From a checkpoint of a small image classifier.
Model: 48-pixel images, arch vgg, norm batchnorm, activation silu, depths [3, 3, 3], widths [64, 96, 144].
Rows from block 4 of a small image classifier, named by matrix and row number. Each number is 128 + 24 x the weight over its row's rms, rounded and kept within 0 to 255. All counts start at 0. After the name is the row's rms in percent of the matrix's.
After each channel's rows are labels from the 100 images, of 14848, where the channel reaches its highest value: "responds to" is what is common among them. Only what is clearly more common there than usual is listed. The data: rendered landscapes of hills, water and sky.
# conv: 3x3 conv (model.blocks.4.conv.weight, 96x96x3x3, each kernel summed), inputs 0-95

conv.63 104 [ 96 123 133 140 105 139 127  98  77 124 122 136 115 119 121  92 112 132 129 108 155 111 148  84  95 114 120 128 133 125 148 121 134 108 170 132 154 143 117 131 129 138 124 110  88 143 143  86 104 117 142 137 119 127 128 118 165 113 140 125  93 115  59  58  88 113 136 111 141 107 100 103 113 118 153  98 139 113  98 132 114 131 146 125 116 145 112 100 168 111  95 123 172 130 118  47]
responds to: sunset; red mesas; green hills

conv.15 109 [116 116  78 140 114 122 131 124 164 119 111 143 130  97 134 111 112 107 157 124 164 100 154 119 118 140 125 121 161 129 116  97  93 100  83 130 101 143 120  93 138 115 124  89 111 101 151 158 137 131 109 129  76 139  79 101  99  79  95 160 123 139 130 120 127 144 128 104 134 139 111  90 123 159 171  95 129 109  75 140  84 140 122 130 117 138 117  79 132  97  92 159 116 136  92 132]
responds to: purple alien crags; night

conv.42 104 [148 111 146  92 168 144 159 103 132 115 131 142 102 112  84 148  88  99 125 103  82 134  93 106 146 117 154 109 144 131 105 128 149 146 135  94 148 114 136 121 139 117 121 111 133 134 149 170 134 121 123 125 132 100  95 106 138 147 151 117 155 125 131 129 180 119 104 180 118 103  89 149 120 144  94 146 119  44 151 145 123 139 144 149 157 134 109 147  88 136 113  91 120  79 134 134]
responds to: snowy peaks

conv.49 095 [ 69 124  93 117 141 117 126  85  85  88 103 143 128 135 101 124 123 125 130 147 162  84 130 107 168 124 105 101 124 133 159 134 118 147 148 156 109 136 115  99 163 112 133 136 153 156  82  98 110  93 128 172 114 115 162  95 124 144 116 126 100 117  97  63 115 134  80 165 124 124 118 112 143 132 167 132 164 138 125  99 154 102 137 110 167 144 105 109 138 135 131 109 142 122 118 135]
responds to: green hills; water; sunset

conv.87 119 [ 70 135 159 147 126 136 118  79 113 129 140 126 111 107 111 116 112 115 115 148 115 122 133  42 150 103 111 112 137 100 124 134 123 161 163 148  93 108  99 128 109 147 124 141 140  96 144  84 158 118 143 134  79 105 156 124 157 121 129 128 122 108  87 104  82 131 117 129 131  93 149 113 137 105 136  73 120 134  93 107 141 140 112 100 139 145 120 100 113 123 101  95 134 143 111  77]
responds to: desert dunes; sunset; sun or moon in view

conv.59 116 [147 110 119 121 142 102  99  94 139 140 114  99 141 135 167 110 135 118  91 129 133  87 155 168 116 141 145 173  81 148 139 124 160 110 139 134 123 140  97 125 126 126 142 116 144 142 110 138  73  97 153 165 161 171  89 131  90 138 104 141 128 123 152  83 116 152 146 142  64 154 113 107 143  79 114 148 103 121 111 124 119  84 112 151 127 114 115 125 156  79 119 114 139 148 126 144]
responds to: noon; red mesas; dark volcanic rock

conv.79 124 [103 114  43 109 149 136 113  88  78 135 101 135 134 170 119 147 120 146 156 129 131  77 111 173 141 114 149 143 127 125 145 106 145 104 184 158  93 158 142  91 139 172 148 120 135 135  96 124 110 105 137 134 141 122  91 116 156 138  97 139 102 126  99  96 102 119 160 144 119 131 143 128  84 113 126 148 134 129 131 144 128  88 142 132 137 108 142 104 154 105 154 112 143 117 123  96]
responds to: sunset; green hills; sun or moon in view

conv.36 055 [133 120 136 154 150 158  96 141  89 112 150 143 182 118 122 116 128 114 122 132 110 159  92 115  78 174 107 187 147 147 101 135 108 132 122 120 139  96 115 134 147 110  91 138  85 143 127 141 117  87 169 135  99 142 106 152 130 121 101 122 108 175 182 145 149 125  81  99  99 112 128 138 129 105 104  81 132 162 115 128 105 156 125 100 130 147 124 144 110 132 112 103 128 121 114  97]
responds to: sunset; red mesas

conv.67 094 [112 143 134 141 154 171 112 141 129  98 115 176 156 119 123 145 112 133  77 117 124 125 146 125 146  95 126 158 139 167 145 127 130 108 159 182 163 121 116 147 122 119 136  81 124  96 122 117  99 137 124 155 104 159 165 151 167 169 145 142 126 104 133 116 122 125  93 106 110 131 129 148 143 126 121 157  56 136 139  81  77 120  95 158 131 125 116 156 151 154 107  92 136 126 128 148]
responds to: sunset; red mesas

conv.89 095 [135 113 154 142 101  77 126 110 137 115 117  94 118 131 111 133 115  81 106  97 100 133  81 104 111 130 124 140 121 128 105 127 109 127  93 118 153  76  94 135 106  70 120 106 114 162 104 120 100 114 117 148  91 118 167 110  84 111 128 136 134  87 133 113 101 121  70 137 137 111 127 108  93 129 110  98 145  91 102  97 117 160 120 120 101 131 128 108  97 145 137 103  94 150  88 125]
responds to: snowy peaks

conv.6 121 [109 139 150 139  92 110  97  87 157 120 128  86 129 113 131 149 111 143 115 143 143 124 137 102 142 163 101 139  82  60 153 153 129 182 145 111 123 173 136 135 100 130 145 160 173 111 154 132 118 155  97 115 130 131 144 127 147 119 119 123 143 145 147  97 174 115 129 156 114  94 161 112 153 130 185 138 136 124 130 125 176 102 105  89 163 156 141 104 123 159 131 140 121 139 135 115]
responds to: desert dunes; night

conv.90 115 [174 134 124 149  92 102 127 138 114 162 119  40 143 127 145 118 122 112  80 127 111 106 124 124 127 100  94 140  57 132 142 129 139 151 130 109 115 133 132 117  75 133 103 156 110 116 118 113 134 117 156 164 137 121 137 136 100 157 120 115 107 142 113 134 137 132 132 131 145 126 129 133 140 122 130 157  79 115 121 130 125 136  34 118 116 148 148 164 117 152 120 109 119 136 118  87]
responds to: sunset; red mesas; sun or moon in view

conv.86 088 [ 76 122 160 110 145 129 123 126 135 121 137 101 104 137 117 112 127 108  97 165 140 137 126  80 106 139  81 137 123 148 148 156 121 114  85 165 122  95 161 163 127 129 169 129 110 172 126 117 124 113 133 164  72 148 118 140 136  81 112 124 104 106 129 125 135 124 129 131 138 143 166 149 130  99  76  51 140  97 112 132 102 154 107 152 149 138 144 123 152 100 112 141 133 104 109 139]
responds to: water; sunset; desert dunes

conv.33 101 [ 97 131 113  73 167 168 135 139 126 154 142 174 147 155 130 135  86 153 154 137 130 134 135  92 144 111 108 105 148 157 154 132 149 132 139 143  95 109  85  69 146 142 135 123 138  88 144 122 133 124 134 127  59 126 114 125 147 113 106 147 136 116 106 116 125 116 124 147 126 133 139 140 133  94 114  98 101 116 121  55 124 142 155 121 145 142 108 150 162  98 133 169 134  84 106 150]
responds to: purple alien crags; sunset

conv.21 104 [ 76 126  89 141 110  91 126 131 131 161 135 132 140 116 120 115 132 144 129 154 119 150 109  96 111 135  94 126 133 136 136 122 115 151 121 127  82 111 138 131  87 153 141 132 119 119 134 110 119 123 128 119  81 127 102 125 118  77  90 163 129  92 144 167  99 138 145 107 147 126 170 115 126 134 134  42  62 112  85  90 142 131 142 117 124  96 117 116 142  77 143 155 131 138 122 137]
responds to: purple alien crags; night

conv.30 109 [145  93 118 123 112 107  99 131 103 130 118  89 141 143 131 128 133 126  76 118 127  79 150 128 123 101  96 131 137 150 128 109 164 153 165 121 119 113  98 132  86 142 121 120  78 102 101 123 113 123 137 171 127 110  94 119 128 158 106 139 130 132 105 116 122 148 139  98 106 149 124 100  92  66 158 133  54 125 108  83 157  99  79 147 104 127 139 119 141 137 104 142 146 142 137 105]
responds to: water; night; dark volcanic rock

conv.75 091 [109 123 121 123 138 113 100 143 115 121 136 102  94  90 124  75 132 121  94  81  89 136 111 100 101 115 145 109 111 140  98  92 158 110 131 127 146 123 132  87 121 109 130 113 116 139 109  96 115  80 125 151  88 108 126 118 149 118  84 145 113 140  83  97  93 127 104 114 146 138 131  87 139 118 147  88 116 103  76 136 108 155  99 112 109 130 133 102 125 109  84 140 129 138  78  83]
responds to: red mesas

conv.84 115 [ 47  99 120  87 103 116  88 100 122  94 141 132 109 152 123 118  95 116 135 153 136 174 157 103  79 110 102  93 138 122 123 103 120 116 122 121  94 129 119 139 122 144 118 127 116 129 118 122 132 127 119 141  70  99 129 124 137  92 106 115 132 112 134 160 109 149 115 135  93 170 141 114 121  69 115  63 112 102 108  98 143 155 131 150 128 119  93 122 134 127 149 123 145 147 126 157]
responds to: purple alien crags; sunset

conv.68 113 [138 131 141 153 108  77 125 132 117 123 161  77 138 103 135  65 140 148 127 116 113 148 109 117  87 142 113 123 102  86 107 107 112 123  89 114 109 148 133 113  87 114 113 152 115 153 145 162 117 116 126 139 151 120 117 135  91  67 113 127  76 150 174 163 137 124 137 101 123 114 115 102 128 121 122 106 136 124 116 142 128 155  81 140 143 128  97 114 108 132 115  49 113 129 143 118]
responds to: water; noon; terraced slopes

conv.69 123 [139 103  90 116 129 118 123 117  68 139 110 116 130 170 124 134 112 154 148 140  83 110 106 154 118 127 120 139 118 132 104 116 123 111 140 128 144 105 114 113 131 137 127 118 112 142   9 131 126 131 129 144 130  96 108 106 132 148 118 125 128 137 110  67  92 115 151 112 141 140 149 119  91 111  90 147 121 113 115 139 101 102 149 111 106  97 123  75 118 109 153 149 104 129 110  93]
responds to: sunset; green hills; land: dark volcanic rock; sun or moon in view

conv.77 078 [106 129  92 122 155 146 101 145 116 120 111 164 139  96 157  68  94 171 143 156 106 131 115 133 113  64 123 137 143 154 119 114 162 104 156 148 104 136 158 141 146 128 126 134 107 141 113 139 143 108 123 168 146 184 144 143 128 152 111 107  95 148 149 124 106 101  98  82 136 122 145 148 164  76 130 105 122 162 129 119  77 107 157 158 122 136 114 157 148 129 103 122 137 107 127 134]
responds to: terraced slopes; red mesas

conv.5 105 [148  55 102 125 103 138 163 163 113 125 121 133 133 133 117 117  84 129 109 133 130  98 128 129 111 104 123  71 142 151  96 100 116 114 137 133 166 117  68  98 115 122 114 146 107  92 108 150 158 119 134 118 127  75  77  98 138 154 109 144 116 131 121 102 144 143 114 140 156 121 124 131 138 108 133 139  78 146 152 117 140  92 134 163 142 182 107 162 126 112 121 124 155 142 148 156]
responds to: red mesas; sunset

conv.31 124 [127 142 144 137  76  81 153 128 139 115 151  19 115 122 120 132 118 132  36 121 143 133 111 136 132 122 109 112  71 120 131 125 115 130 103 119 146 134  92 141 102 125 125 129 113 120 129 110 107 144 150 119 106 130 131 123  94 144 149 135 141 120 120 115 102 149 149 129 143 114 116 128 127 129 139 137 112 124 144 101 133 133  35 113 122 153 132  96 111 127 131 131 128 134 123 143]
responds to: desert dunes; sunset

conv.38 131 [137  54 120 131 114 136 135 134 110  90  80 127 130 154 142 140 107 106 117 147 116  80 128 144 153 128 136 101 141 130 115  93 116 116 164 148 136 134 133 125 104 130 127 150  91  63  98 139 120 130 135 135 106  82 114  54 139 158  88 153 115 104 100  79 120 134 152 102 119 145 123 123 105 114 132 150  75 123 135 115 131  66 114 127 113 138 125 137 108 124 136 114 116 136 116 142]
responds to: dark volcanic rock; purple alien crags

conv.32 071 [107 179 146 117 112 113 123 139 119  99 123 114 136 115 135 116  93  56 135 156 151 118 105 119 121 145 133 125 122 107 128 105 124 148  97 117 133 138 121 106 138  81 130 189 151 100 151 145 168 102 137 123 123 156 141 156 112 126 133 127 111 138 145 159 107 114  95 136 115 145  69 103 133 100  78  96 144 121 130 147 137 133 125 148 149 155 103 148 134 163 115  67 156  94 154 166]
responds to: desert dunes; terraced slopes

conv.88 125 [126  59  65 128 128 161 130 106 105 101  54 153 139 146 133 143  77 104 135 127 137  63 118 126 155 111 132  99 145 139 140 103 138  98 172 149 159 131 125 101 121 145 129 147 132  99 103 117 118 138 129 134 123  94 116  79 161 165 105 136 134 102  94  92 128 115 133 128 119 102 147 125 123 136 119 156 113 127 134 127 120  60 138 140 121 148 132 143 127 129 135 123 137 127 116 121]
responds to: green hills; sunset

conv.18 094 [101 118 109 153 132 114 137 109  97 114 158 134 114 105  97 136 145 113 139 105 131 128 140  47  92 120 139 107 141 119 102  87 132 164 127 107 113 126 146 130  93 134 117 116 133 124 126  94 132 109 131 125  93  88 118 118 124 120  78 139 101  86  82 117 119  95  81 120 138  95  77 115 111 124 151 119 122 109 126 142 147 126 141 129 116 116  87 114 100 112 108 139 153 134  93  53]
responds to: sunset

conv.17 104 [131 138 132 107 116 117 114 142 147 148 127 161 143 132 109 111 149 128 141 180 107 146 127 120 137 115 109 139 154 149  79  95  61 175 139 101 133 147 134 120 146 154 111 175 130 140 141 144 131 123 130 196 145 115 160 124 156 158  80 126 136 126 121 122 154 157 169 105  99  95 126 100 133 108 164 156 132 160 135 114 160 130 159 134 128 122 108 159 100 131 106  96 104 116 113  77]
responds to: water; desert dunes

conv.78 102 [138  82 111 120 142 126 136 121 146 109  83 103 132 121 163 118 121 109 131 100 122 116 108 117 152 118 122  91 118 105  97  78 111  96 131 147 157  98 160  94 157 100 108 133  89 127  85 138 103 121  83 122 139  82 113  63 107 127  80 150  94 109 116 114 137  76 108 100 133 116 131 132  89 130 150 119 119 109 120 125 138 118  85 161 104 112 153 126 144 101 125  97 139 144 107 127]
responds to: snowy peaks

conv.25 064 [ 97 131 114 133 132 108 134 147 139 144 139 105  93 118 108 140 129 149 122 119 128 141  87 114 117 120 149 119 150 195 143 112 130 109 146 165 138 129 109 103  79 126 170  62 122 116 160 124 136 139 160 142  79  95  73 118 148 116 102 175 152 140 167 152 133 104 117 135 137 119 104 104 103 172 120 120 116  96 118 118 144 152 113 176 128  92 135 112 170 149 135 116 150 119 134 151]
responds to: red mesas; sunset

conv.27 088 [114 126 138 149 117 158 112 120 146 103 127 146 127 130  78 113 146 118 123 162 115 153  92 137 136 100 115 165  98 138 134 117 139 162 166 123 154 112 135 134 150 147 124  76 138 150 124 126 103 142 132 148 114 119 136 133 198 133  97  91 155 105 121 122 137 133 117 119 108 128  79  88 118  94 107 129 137 104  94 152  89 130 107 124 130 165 108 146  99 189 122  61 117 128  90 117]
responds to: red mesas; night

conv.2 095 [150 124 133 134 128 175 101  79 134 110 134 150 169 120 132 121 102 103  81 101 113 114 148 112  80 116  99 135 135 152 114 116 123 131 149 127 117 117  53 160 110 110 102  94 120 115 112 133 126 139 135 132 146 145 144 139 141 147 120 105 123 145 141 115 106 118  28 135  99  81 125 130 114  92 135 135 114 115 137 107 146 118 105 156 114 101 124 160 123 115  84  97 136 111 148 116]
responds to: red mesas; sunset; sun or moon in view

conv.4 069 [ 97 137 142 119 144 146 149 114 170 129 139 136 158 123  78 133  99 145 130 105 119 118 133 111 151 108 109 124 123 132 118 127 114 161 156 136 109 100 118 132 102 152 121 106 139 110 106 104 147 162 123 125  74  78 120 104 135 123 115 159 122 118 132  99  70 125 136 169 118 156 109 102 133  86 101 107 140  90  55 120 159 152 100 110 150 143  92 128 139 136  89 140 140 141 115 185]
responds to: purple alien crags; night

conv.72 097 [135 104 136 142  77 104 132 115 134 103 116  85 126 151  96 108 101 103 115  95  90  87 111 126  84 117 120 115 108 114 119 127 123 108  79 124 168  90  79 114  89  75 122 139  96 121 106 121 113  81 134 132 106 114 164 103  73  97 125 123 114 113 112 110 108 131 112 124 135 117 133 103 117 107 127  94 125  87 110 112 112 130 124  95 106 146 116 104 104 163 118 113 100 144 109  96]
responds to: night; terraced slopes

conv.48 084 [115 106  83 115 136 142 141  78  94 122 143 133 111 147  89 140  84 151 139 158 110  91  90 148 113  96 128 148 141 169 116  85 157 148 168 154 143 112 121 114 113 162 142 112 137 150 135 134 134 121 143 138 144 101 105 121 172 154  79 110 115 106 102  94 140 116 100 148 123 118  94 148  87  79 122 121 120 128 149 141 149 105 139 175 150 119 111 147 154 125 126 109 163  99 156 112]
responds to: green hills

conv.45 086 [104 123 157 151 128  62  84 158 137 113 139  54 159 159  94 130 120 100 121 135 157 145 121 110  93 115 109 122  78 143 134 141 119 143 106 136 114 142 109 118 105 101 130 134 136 149 112 171 146 113 148 154 107 127 130 137 123 102  80 115 131 104 150 123 112 108 117 113 117 126 149  90 136 138 136 110 129 129  86 121 129 151  64 188 140 104 132 126 149 143 166 116 126 105 101 144]
responds to: terraced slopes; sunset

conv.81 094 [ 51 143 139 138 123  95 119 145 115 103 129 113  97 129 120 116  92  89 135 123 134  93 128  83 154 123 101 105 134 128 127 124 116 160  68 137 113  91 115 100 164  75 118 136 133 122  97 141 138  99 155 163  82 122 170 130  86  98 135 116 123 133 122 109 106 142  66 129 130 144 143  98 136 104 112  77 152 125 138 137 141 143 129 109 127 127 115  91 114 137 139 128 114 137 104 149]
responds to: terraced slopes; sunset

conv.35 116 [111 119 132 153 109  98 134  75 114 126 131 141 107 126 121  68 107  88 172  86 113  99 125  94  81 141 137 115 138  72 130 121 162 127  98 141 115 115 140 118 125 124 138 147 108 151 111 121 150 127 133 131 173 110 125 131  83 125 151 143  99 120 102 126 111  88 135 118 136  81 104 137 119 123  81 108 159 111 140 206 129 143 149 122 142 121 129 119 144 154 104 124 147 130 152  90]
responds to: terraced slopes; sunset

conv.28 121 [110 116 178 143 124 145 139  93 117 106 127 140 110 148 114 128  95 135 105  98  89 136 129 124 130 140 137 163 127 129 138 114 115 122 163 138 169  79 109 170  71 134 126 112 129 142 119 122 166  70 107 163 102 140 175 117 160 160  80 132 102 143 125 104 128 119 140 138 145  66 158 118 122 139 120 127  78  93 154 113 125 151 138 112 113 116 106 110 102 120 150 109 124 114 118  90]
responds to: desert dunes; dark volcanic rock

conv.58 104 [ 92 140  64 120 147 154 126 102  35 159 116 138 137 155 122 145 116 162 162 142 127  85 104 147  99 110 123 123 132 139 129 128 149 130 125 134 109 109 138 106 163 132 129 130 125 148  90 111 135 136 143 127 145 126 107 139 121 110 141 118 135 127 104  61  83 116 120 104 147 117 138 162  91 129 106 138 147 134 134 155  97 109 149 120 126 138 123 131 182 128 153 144 148 120 153  68]
responds to: green hills; night

conv.70 092 [106 128 155  83 136 150 127 116 129  69 133 113 155 163  89 139 114 135 129 140 113 140 109 143 144 143 110 112 117 122  91 123  81 120 170  99 134  89 136 137 158 126  97 117  92 114  71 148 133 142 111 109  92  80 115 100 125 167 149 131 138  94 115 104 127 120 141  97  66 124 117 135  96 130 116 152 138 137 142  97 136 134  87 127 148 125  90 138 138 147 161 140 132  89 154 155]
responds to: snowy peaks; night

conv.29 126 [102 110 160  52 150 139  74  97 161  96 134  99 115 136 118 134 142 131  93 123 118 142 120 115 137 134 115 123 125 114 134 135 104 112 139 117 129 143  68 154 135  92 118 138 117 131 110 127 114 108 129  99  67 128 169 110  87 137 126 129 128 125 105 130 113 134 136 113  72  91 100 126 121  78 153 132 138 122 133 117 145 138 132 146 119 103 133 128 117  70  77 153 116  93 160 114]
responds to: clouds; sunset

conv.19 101 [103 114  93 123 123 123 143 140 127 102 142 142 125 145 129 123 118 131 101 135 145 149 150  95 145 120 109  99 150 156  93 109  95 116 164 150  94  78  82 102 129 131 136 149 111  59 122  86 145 126 103 142 101 151 104 135 163 138  84 139 132 102 121 122 118 110  94 136 109 108 153 100  99 115  94 118  73 118 109  87 149 121 138 121 138  95 103 114 134  73 137 148 163 101 107 125]
responds to: purple alien crags; sunset

conv.46 090 [ 78 107 154 118 105 118 126  92 114 112 146  92 156 146  95 155 152 163 111 138 132 116 111 150 104 158 121 137  97 120 136 147 135 123 165 149 136 106  91 119  92  99 150 115 134 129  88 160  70 120 162 114 103 110 143 120 129 132 113 153 160  97 162  76 124 129 104 180 121 150 156 116 119 109 109 134 138 124 116  86 126 138 106 172 164 145 108 124 140 114 166 137 149 132 130 171]
responds to: green hills; night

conv.94 086 [150 123 163 126 125 121 108 122 135 128 170 121 172 111 106  91 123 135 112  94 108 106 109 138 117 129  96 183 137 174 131 113 143 131 142 126 151  86 122 141  95 117 105  65  98 160 137 171  97  84  96 141 138 162 137 119  92 159 102  80 119 123 147 127 141  72  97 146 133 112 150 135 119 102 139 114 122 101  91 110 129 150 127 152 111 138 111 160 100 106 131 101 122 120 120 133]
responds to: red mesas; noon

conv.9 090 [127 125 113 158 129 159 113 138  82 117 137 152  98  96 154 139 109 134 121 134  80 126  85 144 119  72 151  82 131 152 122  97 159 141 157 173 162 106 116  86  81 126 156  97 120 102 128 105 151 113 135 109 124 126 106 139 161 109  64 123 129 137 126 135 119 104 136 114 141 143 122  75 123 128  91 135 111 127 107 127 134 118 130 129  92 130 117 163 134 183 136 128 115 135 104 167]
responds to: red mesas; sunset

conv.92 092 [117 132 129 139 138 109 118 130  98 128 140 127 120 129 103 135 131 135 100 116 109 141 137 107 108  71 107 127 145 157 101 112 109 118 167 133 111  90  85 136  98 123  96  60 126 132 131 112 167 131 125 145  95 153 146 131 156 139 116 132 153 105 116 137  73 108 141 121 125 114 150  87 137 111 145 125  36 149 118  75 120 135 104 146  87 116  93 140 124 133 130 135  91 147 100 110]
responds to: red mesas; sunset

conv.64 094 [ 86 152 132 114  94  98 134 156 157 117 132  37 138 130  82 129 123  97 108 102 145 121 109 112 154 128 113 104  62 129 110 102 113 158 110 139 112 153 140 138 153 136 127 137 122 110 128 130 158  98 132 125 122 134 149 123 121 129 119 118 120 100 126 128 100 128 101 128 112 151 125  98  63 118 116 113 145 111 114 151 143 137  72 129 111  92 128  83 133 150 165  97 141 101 109 159]
responds to: sunset; terraced slopes

conv.24 090 [147 104  91 130 119 111 119 135  74 121 103 133 117 101 114  98 126  69 118  85 126 143 129 114  55 111 124 126 132 156  97  93 109  73 110 101 162 153 114 101 109 122  99  98 128 129 146 137 159  81 127 149 109 124  87 126 109 103  90 100 115 151 141 147 157 131 127 114 135  93 148 133 129 159 139 127 110 119 158 116 103 105 108 165 117 100 166 140 121 162 120 114 132 107 136 140]
responds to: red mesas; night

conv.66 133 [108 145 137 142 129 104 135 111 131 158 130 122 117 113 107 120 126 127 159 150 106 125 152 101 126 113 140  94 131 142 112 115 124 143  46 109  96 132 164 107 128 108 111 133 148 125 139 150 156 158 104 130 122 130 136 134  37  87 124 108 152 124 139 140 113  85 135 147 126 124 135 113 136 120  97  38 139 121 123 170 107 140 146 141 122  99 117 114 101 136 132  89  85 135 113 129]
responds to: terraced slopes; sunset

conv.95 104 [150  93 104 159 110 135 136 151 122 160 111 144 118 118 137 132  94 149 139 122 176 111 144  59 151 138 117  71 131 141 137 122 129 145 142 137 100 111 111  73 120 133 152 144 164 115 141 127 152 131 110 162 116 111 126  96 137  90  98 122 128 109 139 114 106 130 118 159 125  73 168 107 124 155 145 118 102 134  87 124 143 111 175 166 152 136 103 131 155 125 181 150 158 135 140 152]
responds to: purple alien crags; sunset

conv.41 137 [121 133 111  94 124 149 137 141 119 159 114 151 113 133 138 143 105 152 145 146 116 132 133 130 144 109 101 143 138 144 145 122 131 107 125 126 127 136 133 129  92 148 122 154 118  91 142 132 137 135 147 165  60 125 123  96 129 126  97 143 138 150 120 129 148 110 155 107 159 153 152 122 128 145 148 118  15 119 127  39 115  94 146 110 128 127 122 126 116 141 139 144  78 122  91 145]
responds to: purple alien crags; sunset

conv.55 124 [141 122  70 125 113 131 145 140 128 143 113 132  95  90 145 125 151 136 138 103 132 130 121 101 115 122 121  93 128 146 122 116 116 131  48 100 133 130 128  57 137 114 119 115 152 120 153 127 137 112 128 142 106 128  97 126  99  29  99 112 134 109 119 144 150 159 125 141 132 130 135 105 130 169 131  91 125 133 102 121  92 122 143 140 112 115 142 148 103 151 141 104  96 127  77 148]
responds to: night; terraced slopes; red mesas

conv.23 120 [119 151 130 146 128  99 147 139 132 142 135 149 134 113 124 152 116 105 119 154 107 119 110 149 148 152 118 131 151 147  78 117  78 162 102 145  81 146 164 121 151 127 146 173 101 110 107 160 177 139 151 144 111 147 136 121 108  94 138 163 148 143 129 130 126 141 137  65 145 140  93 131  60 134 139 112 109 122 124 127 151 118 117 133 146  53 120 118  92 116  91 142  99 144 111 117]
responds to: purple alien crags

conv.83 084 [154 107 158 120 139  95 119 127 114  75 113  91  91 128 107 105 126  93 116 133 125 155 100 144 142 135 180 105 116  91 110  99 110 114 142 156 159 116 105  89  92 139 155  69  93 168 109 114 147 106 127 106 117 141 109  97 129 138 112 156 109 125 102 158 136 124  98 101 141 111 145 129 121 127 114  53 158  82 123 140 121 138 122 138 143  96 101 146 136 116 129 140 139 116  95 141]
responds to: water

conv.74 114 [ 94 131 126 163 128 134 139 106 100 145 122 160 136 131 139 115 114 118 182  76 129  97 151 117  86 141 148 124 168 141 146 142 159 135  84 143 108 119 146 112 138 120 150 125 139 134 132 137 156 119 100 153 168 115 124 120  68  86 147 136 117 140 111 108 102  75 126 136 134 102 115 137 126 107 100 105 166 107 109 221 117 125 164 123 141 123 152 114 154 155 137 137 127 145 136 119]
responds to: terraced slopes; sunset; green hills